{"arch": "ecapa_tdnn", "model": "audio frame classifier", "dataset": "tunes sung on syllables by a formant synthesiser", "train_examples": 39062, "gain_aug_db": 10, "time_shift_ms": 50, "n_mels": 64, "hop_length": 160, "input": "log_mel", "spec_augment": true, "win_length": 512, "num_classes": 63, "output_stride": 2, "norm": "batchnorm", "hidden_act": "mish", "depths": [18], "kernel_size": 3, "stem": "single", "widths": [192], "init": "torch_default", "optimizer": "adamw", "learning_rate": 0.0015, "beta1": 0.8, "beta2": 0.95, "eps": 1e-08, "max_grad_norm": 1.0, "adaptive_grad_clip": 0.02, "max_steps": 13600, "batch_size": 64, "epochs": 22.3, "lr_schedule": "cosine", "final_lr_fraction": 0.01, "warmup_steps": 1360, "weight_decay": 0.1}
Rows from block 14 of a small audio frame classifier, named by matrix and row number. Each number is 128 + 32 x the weight over its row's rms, rounded and kept within 0 to 255. All counts start at 0.
After each channel's rows are labels from the 100 clips, of 14976, where the channel reaches its highest value: "responds to" is what is common among them. Only what is clearly more common there than usual is listed. The data: tunes sung on syllables by a formant synthesiser. In brackets: how many of the 100.
# c30: last pointwise conv (model.blocks.14.c3.0.weight, 192x192x1), inputs 64-127

c30.71 [156 100 117 134 113 177 159 166  87 145 122 122 172 123 145  79 139 166 113 122 143  19 137 154  81 148  74 115 103  99  75  77 126  95  86  92 113 119 131 137 177 137 105 104 121 148 176 148 151 128 147 123 124 129 148 105 153 130 168 131  97 134 119 160]
responds to: vowel: /i/ (67); clipping (36); white noise (31)

c30.182 [129 197  96 121 185 148 149 125 145 182 141 115 133 171 162 124 184 111 173 117  96 108  64 138 122 171 206 153 121 114  68 104 133 160  98 143 136 181  99 154 214 152 102 158 189 184  69 144 193  99 143  79 153  74 193 132 200 134  94 132 167  74 107 111]
responds to: vowel: /æ/ (50); vowel: /e/ (48); consonant: none (47); clipping (32)

c30.179 [ 96 112 114 150 115 140 129  80 131 107 155 143 104  93 132 155 121 165 102 139 161 166 145 135 102 138 119 172 131 191 137 161 149 186 171 149 143  93 141 102 133 120 152 161 100 118 126 111 110 108 157 206  75  96  93 119  98 136  96 126 122 149 165 136]
responds to: vowel: /u/ (98)

c30.56 [104 141 151 103 187  88 164 103 107 110  73 172 100 168 111 105 183 103 119 122 106 126  94  82 173 145 120 103  50 152 109 124 124 161 129 159 118 181  59 119 163 118  89  93 144  88  52 116 168  81 107  69 144 109 194 161 117 114 135  89 104  87 109  73]
responds to: reverberation (90); consonant: /n/ (63)

c30.164 [114 126 162 149 103 119 154 126 129 103  61  94 123 109 109 117 122 161  98 131 137 125 147  98 179 131  69  77  79 120 138 127  98  90  92 143 108 143 112  99 175 128 119 110 149 117 170 122 156 179 136 113 126 154 176 156 147 139 131 139 148 148  91 140]
responds to: vowel: /i/ (44); vowel: /e/ (40); thin (high-pass) (37)

c30.131 [181 164  87 169 145 139 180  88 114 136 117 166 136 169 108 156 142 136 138  47 115 148 100 113 134 156 131 111 153 149  99 159 179 147 167 141 120  82 126 171 106 201 155 195 151 172 156 167 115 117 128 176 149  96 129 107 160 139  84 138 106 149 143 109]
responds to: vowel: /o/ (97); consonant: /b/ (41)

c30.171 [107 185 164 148 138 105 136 104 129 126  86  72 115 135 114 122 151  77 130 141 113 128 104  82 140 110  77 133 108 101 175 117 139 156 156 122 137 116 145 135 112 113 118 150 182 108 114  99 140  76 165  94 138 134 122 165 121 123  99 103 148  71  95 139]
responds to: consonant: none (44); vowel: /i/ (44)

c30.37 [108 135 141 147 117 120 102 138 115  84  93 149 104 106  98 140 129 138 116 139 115 140 141 123 144  83 156 131 135 116 116 171 106 134 120 158 134 110 162 146 112 139 149 100  60  97  91 121  95 121  86 144 102 157 105  98 123  95 101 104 120 122 142  57]
responds to: vowel: /o/ (99); consonant: /l/ (31)

c30.60 [124 114  89 145  96 105 135 119 109 179 152 184  87 125 152  99 119 170 110 127 126 144 134 123 144 118 177 162 132 175  94 120 120 146 141 150 120 197 130 126 119 130  89 177 179 159 112 165 170 176 182 128 184 138 153 112 115 126 169 107 131 129 117 127]
responds to: reverberation (99); vowel: /o/ (74); consonant: /ʃ/ (51)

c30.32 [142 165 146 166 157 153 178 129 152 136 136 128 167 210 112 135 182  91 142 118 139 128  89 111 137 156  89 153  98 158 134 122 150 124 143  92 119 126 147 171  76 100  96 145 148 129 102  72 140  98 140 124 117 161 126 157 150  98 110 123 200  89 122  97]
responds to: vowel: /e/ (57); consonant: none (44); vowel: /æ/ (39); clipping (38)

c30.142 [179 107 132 122 172 134 120 167  91 157 130 101 106 133 145  97 106 156 107 122 102  49 153 138 112 120 133 154 137 121  76  99 184 153 125 143 155 156 104 126 112 167 127 147 100 161 126 176 182 140  96 149 134 144 124  69  86 133 174  60 152 152 135  88]
responds to: reverberation (98); vowel: /o/ (87); consonant: /ʃ/ (78)

c30.86 [ 96 162 111 195 136 119 144 136 139 106 121  85 122 137  81 158 116  97 148 117 120 142 109 155 132 138 155 130 172 138  90 167 155 158 159 150 175 153 146 119 137 183 132 144 145 133  92 127 120 167 133 144  76 202 152 135 129 131 124 119 186 108 122 106]
responds to: vowel: /o/ (68); consonant: /b/ (36); consonant: /l/ (34)

c30.78 [154 145 138 198 189 147 175 126 182 175 136 145 138 157 124 137 152 118 162 143 125 137 125 118 137 172 119 186 117 163 133 130 105  97 103  99 203 138 206 149  92 130 119 113 140 123 109  88 181 169 103 115 134 138 107 201 150  93 120 115 255 108 131 125]
responds to: consonant: none (51); vowel: /æ/ (49); vowel: /e/ (49); clipping (40)

c30.157 [124 103  89 116 138  43  93  92 123 114 108 146  53 113 112 103  96  94 153 144 117 152 119 112 204 111  96 102 112 160 112 166 155 158 105 152 164 168 151 129 144 112 118 157 161 126 130 169 126 112 147 120 147 106  82 119 136 142 104 112 106 123 135  85]
responds to: vowel: /u/ (77); consonant: /l/ (30)

c30.107 [172  98  95 135 144 167 134 160  70 160 131  89 112 138 141 119 132 166 100 119  89  34 169 129 125 117 117 114 122  90  91 118 178 159 114 134  96 170 108 126 127 133 158 168  98 146 157 177 171 149 143 165 123 162 144  77  94 121 181  75 119 155 160 123]
responds to: reverberation (98); vowel: /o/ (83); consonant: /ʃ/ (67)

c30.22 [ 80 116  94 156 140 113 171 114 111 136 134 121 110 129 108 121 123 127 133  79 120 108 120 103  52 154  95 133 169 151 112 110 144 196 189  95 150  86  63  79 115 188 113 135 175 161 122 137  78 102 111 120  99 131 116 127  82 133  83 127 110 122  51  96]
responds to: vowel: /i/ (93); consonant: /l/ (87)

c30.147 [109 187 159 219 127 134 140  91 154 116  71  87 104 161 115 129 156 132 161  75 108 136  51  41 190 153  93 148 112 196 120 152  77  93 103  71 170 137 116 112 113 112 118 141 143 128 132 120 150 170 131  88 176 161  94 218  92 138 109 124 177 110  95  99]
responds to: vowel: /e/ (55); consonant: none (50); vowel: /æ/ (43); clipping (31)

c30.79 [123 151 105 131 151 103 204 147 129 108  88 142 128 192 118 120 145  61 138 114  60 133  48 106 103 218 125  87 116  97  84 127 138  61  76 130 106 139  54 159 152 157 139 123 119 126 160 192 134 139 139 113 159 185 192  67 138 152 144 138  91 152 126 117]
responds to: vowel: /o/ (69); consonant: /l/ (38); consonant: /b/ (36)

c30.178 [107 129 151 156 112 124 138 115 144 140 152 131 124 117 118 184  93 145 110 147 121 145 129 133 176 135 121 198 114 189 187 138  97 167 127 130 145 126 115 128 137 123 138 114 137  90  97 102  94 128 145 105 126 110 157 113 102 119  98 118 137 122 177 131]
responds to: vowel: /o/ (92); clipping (36)

c30.187 [100 165  85 125 120 115 124  80 122 126 138 142 136 129 105 116 131 107 133 115 140 161  93 132 113 122 122 110 130 141 149 154  98 146 153 140  47 149 151 149 155 128 108 150 181 109  60  93 134 120 153 104 119 107 110 137 146 140 105 173  98  99 107  78]
responds to: vowel: /ɑ/ (85)

c30.12 [143  89 140 135 130 139  75 164 163 130 120 160 114  97 151 124 127 174 108 124 131 123 191 124 132 127 146 157 105  87 109 106 154 123 101 164 104  88 115 154 159 132 145 151 106 127 157 146 110 115 136 151 102  52 119 111 128 123 120 104 110 136 131 153]
responds to: vowel: /u/ (57); vowel: /e/ (37)

c30.123 [194 132 121 143 142 133 157 186 166 114 100  92 154 144 128 142 144 118 141  48  98 129 150 138 144 158  72 138  92  93  96 167 152  50  68  99 110  99 153 100 153 116 110 179  79 155 140 210 144  72 145 148 119 106 107 153 149 132 162 175  91  94 134 172]
responds to: vowel: /u/ (99); consonant: /b/ (43)

c30.127 [153 120 146 117 106 158 111 140 102 134 151 131 131 113 154 135 143 120 119 122 112 118 195 146 129 103 146 138 140 120  95 114 115 167 126 140  91 133 126 144 136 133 137 111 100 161 125 142 124 126 131  99 176 139 155 144 147 113 126 128 122 123 123 122]
responds to: vowel: /o/ (83); clipping (81)

c30.29 [122 137 161 214 186 104 119 120 133 148  86  82 113 114 119 148 108 149 141 108  97 155 117  59 181 142 126 192 119 159  94 147 126 168 150  93 235 130  85 142 157  74 111  65 110 134  52 130 126 141  92 117 140 135  87 190 133  95 122 109 247  53  60 133]
responds to: vowel: /æ/ (52); vowel: /e/ (46); consonant: none (43); clipping (38)

c30.47 [187 122 129 255 185 136 152 129 185 151 132 155 157 164  89 144 146 155 156 131 132 149 130 132 148 155 132 161 137 135 116 144 133  94 146  94 205 156 189 175  83  73 104 126 119 163  94  91 147 142  79 106 142 145  82 222 144  70 135 120 246  88  84 160]
responds to: vowel: /e/ (53); consonant: none (47); vowel: /æ/ (44); clipping (43)

c30.162 [135 177 112 165 122 106 125  68 130 117  80  98  96 110 154 116 126 154 141  97  89  81  87  98 187 124 152 111 130 152 104  76 149 167 150 132 101 131  94 124 195 112 103 136 187 153  95 158  87 125 148 100 151 143 180 167 115 126 114  92 129  95  69  79]
responds to: vowel: /e/ (54); vowel: /i/ (43); thin (high-pass) (42); consonant: none (32)

c30.41 [140 132 154 248 201 130 127 125 185 141 136 160 166 173 118 135 138 115 162 157 127 150 116 133 170 159 106 151 129 122 135 125 114 105 118 115 219 166 176 154 102  96 109 130 151 141 104 124 165 179 120 128 114 142  78 210 162 121 120  93 255  90  95 108]
responds to: consonant: none (52); vowel: /æ/ (49); vowel: /e/ (49); clipping (39)

c30.105 [138 198 166 137 160 172 181 137 112 119 100 139 187 203 157 141 188  55 180 115 131 149  41 106 139  88 178 123 145 115 137 156 101  75  63 120 112  82 160 181 149 139 128 126 132 131 110 123 120  68 126 128 170  89 113 169 208 119  84 138 158  88 120 106]
responds to: reverberation (100)

c30.177 [101 103  92 145 125 104 105 161 173 103 115 127 111 104  89 169  77 108 115 139 118 211 126 107 172 132 112 133  86 119 112 175  89 176 139 163 199 153 138 160 133 124 161 123 152 112 106 116  78 106  80 135 126  91 135 112  77 127  67  88 150 152 148  79]
responds to: vowel: /o/ (99); muffled (low-pass) (42)

c30.100 [ 78 137 131 144  76  90  96 180 137 106  93  84  83 104 108 143 113 129 123 128 138 134 145 129 153 120 169 138 129  88 126 148  88 140 155 121 107 108 105 109 106 110 137 133 112  67  88 141  43 118 127  90 123  94  96 120 140 123 102 143  84 101 123  43]
responds to: vowel: /i/ (76); thin (high-pass) (37)

c30.189 [121 157 202 108 143 127 156 107 126 143 118 122 170 185 126 144 196  24 136 126 139 160  19 149 125 110 138 137 155  66 148 149  96 111 105 145 132  99 148 129 160 101 156  89 154  71 126  92 113  86 118 125 168  58 110 150 228 127  85 142 138 123 123 131]
responds to: reverberation (80); vowel: /ɑ/ (37)

c30.64 [ 88 118 100 110 102 174 159 144 136  90 147 142 153 141 119 172 111  94  99 138 151 159  84 168 146 157 174  86 162 163 121 150  84 105 145 138  91 114 179 118 126  96 158 145 168  67  74 131 122  72 142  94  64 100  98 145 148 130 106 169 140 129 116  84]
responds to: vowel: /ɑ/ (95); reverberation (90); consonant: /t/ (38)

c30.58 [ 88 133 111 172 114 127 151 140 145 116 109 126 134 152 121 143 136 101 149  58 113 120 110 114 113 133 126  93 134  52 137 156 154 102 119 140 127  48 124 123 137 117 108 152 125 109  99 161  80  46 120 168 166  40  56 167 181 110  89 114 132  94  89 107]
responds to: vowel: /e/ (75); consonant: none (34)

c30.136 [130 180 116 170 151 107 119 101 189 189 148  31  90 152  88 137 142 130 155  76  71 123 106  80 116 175 101 189 125  94 145 127 125 166 170 133 215 103 130 112 127 108 101 111 160 108  77 122 105 104 104 117  94  85  82 159 138 116  60  75 199  91  81  92]
responds to: consonant: none (50); vowel: /æ/ (50); vowel: /e/ (49); clipping (37)

c30.55 [113 138 110 220 163 123 160 126 144 154 142 106 148 180 143 145 176 133 152 100  98 109 108  92 137 165 135 136 150 167 111 113 168 133 151 130 151 117 110 138 113 125 132 126 104 130 133 109 132 136 126 142 108  98 116 180 130  73 160  90 156 133 132  88]
responds to: vowel: /e/ (83); thin (high-pass) (34)

c30.138 [111 107 120 156 153 131 113 125 127 110 118 157 106 120 138 132  90 184 117 109 122 136 157  92 130 120 161 150 143 150  98 115 156 171 188 129 184 107  40 101 161 123 119  92 128 116 103 124  47  63 116 144 138  94 106 178 133 101 124  83 152  60  79 158]
responds to: vowel: /e/ (92); pink noise (39)

c30.5 [151 151 112 116 186 114  88  78 147 192 157  57  70 125 141 119 140 131 170 144  82 168 107  87 101 157 175 175 174 117 157 135 132 164 137 170 217  96  94 109 135 122  74  95 103 155  94  94  96 105  88 125 168 111 113 160 120 114 124  61 213  67  38 103]
responds to: consonant: none (57); vowel: /æ/ (51); vowel: /e/ (49); clipping (29)